From a checkpoint of a small segmentation model.
Model: 1.35M parameters, arch efficientnet, norm batchnorm, depths [4, 4, 4, 4].
Training: 5200 steps, batches of 384.
Data: trained on drawn small creatures on textured ground, 203450 training examples, 9.8 epochs.
Rows from block 7, named by matrix and row number. Each number is 500 + 40 x the weight over its row's rms, rounded and kept within 0 to 999. All counts start at 0. Numbers have three digits each. After the name is the row's rms in percent of the matrix's.
# convs2: project pointwise conv (model.blocks.7.convs.2.weight, 56x224x1x1), inputs 150-223
convs2.0 108:507485571477500533472539443518537552467515391525475472583472503466484501493428501548508556565436575468518436552493508531479489537520485449513526475456442530557489532532458520520524424481492438572467509516572519514558476469
convs2.1 097:573484495535507542550515540479550550475487476467483465491540496462520516512530510474496448592595475471483507483514553548457514483490502519455467494476520467517495532449542523397526456530517479473509452412532481518450636487
convs2.2 103:412479463458474510473521454521551565503454443504474520470529481519532511565480467499457471461457538466490504500473473493478529535464481499496557534462502561557439451547452493548538472463543451555470481492492520428468488508
convs2.3 102:554469483537560477484455439431552564570461507470443571522524515436485517481538472547437498517505497460524508490535505487493496464438559449481472515476472459518552439502473506513521484549553529459500507517566494547572572547
convs2.4 095:450508486510467493481509490512575503514528436525451434548443523463534504489500517491502427469464512467496519521519480499486521463510449509461515488570539472530398531511483514486561491467558469540427474514510520585452419519
convs2.5 110:517481516485489532521475539438452471483490553454481484440513459516528493475568477439488438440520484470484473448508481508525435547535502579525516530452470473549474545539511505473509489433466532458457492485522558428406642519
convs2.6 095:492452448509445452450559423554508521526498464515514477505394547477488476475506534425527451422457496526448528532504478472475514536474480530489443477598496482500544443469498476522543524447515459502465512478459509549509458514
convs2.7 098:475440559484499491544516506548507509487547482570439502480483501483542515478478509480518500566504482484502445524481501526529522476549574508497527518460408535438576502596487527520486495505531540504459496493539482526545474577
convs2.8 102:491448542587497542453524499557489503552435502527474455434483446452502560486473512477484504457477493490507528510504536459495518421502513410472548451554502450509483520486475480524564476469493455488430467484455545488462477603
convs2.9 096:546545484460459478504464441503590472487467567455466481485455477546434517441469509493506513521523495525486468489540543514463512499421435487446488450574550549598494455461491490518518425469499499517469516467483515642417471451
convs2.10 102:583543586516509463495487464507580469485526470468559504492510465481477468463522479533540477567524521532480423453490432531448501517501477435464464493525506449515507519522515471533559521475503511490509427532530440415414578432
convs2.11 102:469493452500496488508471496502486473512502500532577479523484438569448502471563487526561505459520485494491512502533524441469467519518456510479554496531649401498531512475477486495525461503471499549506518494501480516455436401
convs2.12 101:497525495538457486491508594546551535490542570446556527556481500517511524437461496606510477478503568495563429503493486518468451499466503514469529449595425489487505470518529461496507493472495509462553459472501507438356487445
convs2.13 098:557504556475525535487459521502448493472525481574501446460497407494529541535535552526473477511531508443486450549543468504472440478483518559492510513509496482689467473560515550519484478464449476436533466500465446449465522472
convs2.14 102:460513425485455442432518524476488539509509511546534513493425485501521513458503516555474536532548520452473531519567527558563472535530491542447520503494555527488569501586482500434500467555514455479520554543479495638554577487
convs2.15 107:416526448491417520519569571479547497519510582527503515514541484470556483569525469446515521527537459514477524457459530501429458510578507515467530509487551441409458504524525497520530502453496552443459480534489526503505587472
convs2.16 099:457487432499472499450528489433511511469523482523483497540433505523552520521491454508453508531483495521519505575499517462507521507541528511462554502514517555523474471507457523513469533523574469510640469527603562421533547470
convs2.17 097:403467461559484495459446450494539484532570495511417498433477557438515511563516448521478537476485492479467520487497521475422476508456427497460548494509499425508448449502492588526512528477484519514485523500562489504520390473
convs2.18 101:515453533498536487426513432489494501503494494482492521529537477465518524530542480432449549475484506496507504479479551518477489576529488521480533518420576516458531459539502491566494515507444487461508490528501550511471575457
convs2.19 101:486528520513466522434490478394390509469475454448510499521519479474500528470533489516498503521468473462487506485544513490540466418524467522473516545414510486557478483525517481460473513456497498499465461521475491551422665471
convs2.20 100:474484451504457484513505560449521499461462486517473458483463531476465431483487517452478479561555505520537489535473516539509417507571465486450525494478514500503479476498484588439492499508474481450544411436495446513531530514
convs2.21 096:492492489524435515548457517550485486560498566468501495431516491480582469497566516505472545484551456488525550460510461541484480567438483513517474452500452449395429513484459459520475474488513481484540460489527565501431509381
convs2.22 101:478532457534415463518506460526500536525509542506520454447554487499479468553565494525553492467472465572418515498472480478473533540477546543539472494410442477472468523470454435482483481457487535467415497521471387392513491506
convs2.23 101:504485583450466514541445471537571511437504500510492532479451462477466552539487511554455455498531539489518493465456457465474477512453436573487511442503497537486424529494495498489515547497461447508509497483497478377534358475
convs2.24 101:493506558485507526502467483483472470512523471521528503537475507504567508438487497471549411486499498529497465496482518486487456493472494486499515477532537438479457488440509571498499529475441548540545455511436476470417499448
convs2.25 101:518491488512462488513461439448476453523492456475466450529473536494508513452526556513515488489526574468526431487497459526484474478514481434537460506489519487461422495515524620487499506543507476558498577465581579534465458514
convs2.26 093:518536448486545537430508473482534474486483498527489492536538487494556479472497496564490485544473586501497443508512559444504475490493457494520480561495543531667534479558490559541481534525554446575482497477469457510501579516
convs2.27 100:559457501533574431490499529509519531556493514472490475515396502549482496469499507455534533494479484529541592467457467524499431515489577481486478451552558498503539533495518517470516473529529504487445484508500485505535490544
convs2.28 105:506483534549498511506481434448429471447448557473482498432517492524475458460535471497533457496521479523544563513425508494522479500473547452520540548369472522443496499563515488516416500524517502440459494414496517458447540591
convs2.29 101:497477518423526485472507470567503541446463397532448509488433497508447522513492478487501493545455536469508412479492501491452396513489456493491503473525450511409557503584477540546451554503488466497480504497548537452518543450
convs2.30 104:531466613462447487524492548575478484518522533444419478548506493496496485528466512483521478518489530538438534546455477518512500517522471566481492520529474480596488474512475476496564477512531530490535425505485446427504507443
convs2.31 106:509462545436484473506450450471491509541486474567579526496589548464480494482587503483511599607505501484460476482495445560455531505610439557513511448441432434557506514499527474542522512474451514512422544479546413406540453447
convs2.32 096:441423471505534525422547499529458494415477489543480432480544525502493442501506494525496511466426503538471537533515506461541461476509491463479472491428574518562522461544523419533495478497507438509515506520405450522462503525
convs2.33 098:517549444536420544564481544500494510459481536518471517573526492542462495500417546521507499470553537526472527476530544544459525507454422509528503566450501436519534480499515561449452451496599512455548501452459461536468496480
convs2.34 095:520493464490541492560449542469505503490534576472505491542475491451593458486469469433513514517574510500542515481471549459482464508495507496491470534433562495658454507500497445462490452401496509486485454479504508436430550507
convs2.35 096:474490567438485481513428535520474532527505536541525467519494476512500481545477489541456505570551500561544517501474464526510483473512515547495444480594525523497431462486565618466532476528464415534545538492541519410509464518
convs2.36 098:521501493484512495491491552530542517440526525532543508504458473525504492484512500487509535522506544543533509557407551470482404489544508517497533543435451519450535496522516563456509588479409546533536496562503482414469545476
convs2.37 100:477482466507546522482482469429545511500525558516474453451509440550473488491429422551488588515430471495546543528608487485499579484443498487495531476545528496371534529518524424506532518501577488457380464494406563551467476507
convs2.38 104:465503479472493505448559540399481512618473509500452482523481501469509499584505459560488543539477499481516504543515542476500514563496444498464494509463557448523478479491474445544519439504510508507518523493543503510498591494
convs2.39 094:504480535445545473445475399501516505513512459522548485465574485454540550495503509451477465426500476487522466476467448486493505464462477501528482476534590535575499539503505486532492588527500513481472486484514561541492488471
convs2.40 104:538554545483535521498554506417512484438489498488502432499558480395519540502484501481443529525543554507498508493523540535513540494533460531440557506470616461440516457511494506467534505543540497505515452480527527547432588594
convs2.41 093:499528480477513466517482481485472520498463563523559491462541463566544532501538514499523514462474455472509502495524525501467464504476430509506490511441462484489454488488488451494531467538486505520487552505480517438497454482
convs2.42 100:539504462541451495527497491573488439515547512478514494493515514557501523418552489516508468578475440520497481451551526457479515536527467485531501522407583505475440525496497510474536534502519424479441515499520577625416350499
convs2.43 099:502549511481457463534474555520578512503527579454453514452496504476490497500491471536506503609501486453476521498495372515518507553496482525486573466556397545449470519467498479533513408453451506534414499420434479474590456446
convs2.44 103:490478460526477509468515495463545524561488476479537507536543477528567434437552511488490435581472427504474515532493563489526476523522445469476538552421581460543487416503516511501537504466455579508503524470459511507424520559
convs2.45 103:514514437490492483590458628482487516481546459444464495527531506506443504515475473492512500482526478450488526440457552456447437521492523476486543516446521468549497562521523452456540462455454586511474516441518520555440530513
convs2.46 097:469489446482442505447552474499528504523456424529435487574475465491526464508512545465473433438462541493537454510492584481505557438471519490522487499484452529549548460420472497537459564556453419483526467545503499453634480471
convs2.47 110:448493504468504493436488369511510516568483508511537502523522504519513502501466479471510551469443584443466472461523517510464556480402518462567513500448417504482612534510474540584475525470486502532469565538514571573438495442
convs2.48 098:518468483540462482526507572500499504444518515445531504528445486581515506495507483541491487491533530435587537464478467481453487440456553539450514527574506461507520481504456470488474476505514517515563501475502536492418393520
convs2.49 092:510516526470577507487438424436477452415479530530480460481493513442469516466489448522542459497559444525487469520470546437483490537495512427474506458477358511612567526495499542515529553534554539518523480468518483448582535454
convs2.50 101:476497519503503498489509432500515488481505446440462532539508435491499467514491483473450481449376440517484527407508528482494546469477495513526494503467527493408456503507474457522548530472509514541447564489449524455438507474
convs2.51 102:507524604466582509456445507482509485456493533458548507500533512558485503467459530482539472437486547453618491477493544400477509434446457520473464490418633493433500498488478533524461551522519528496507527477530528555467568487
convs2.52 096:485489516423484469487456419406461475509471442460503543485523460503530490504536465502470373459514496450462498449508532471470466525525503513460494497438379492519526504497477470546427533497438486532520470507475455355576609466
convs2.53 093:438424464523569514432655430474508546483459453533477572495434510517525564541479492551493431444468473512492490504522461429509518493520514457534469451530490542536524476469495436580532584568484474575514519495514485531506440532
convs2.54 096:505468536513496503457509389461540436507503484543500450452453485423509516484504483534525432465473490500449493480548422457477572478520476438525495461466547462526389494465480506504516567500492539455438526481557495446445432478
convs2.55 101:441544487511581492516536447345497455502528443539467482498568480443484500468512511521473535512466500508440454486553487533492540426524484460452539568468490512448385488584502515445540532457543466485411542508460471478495498443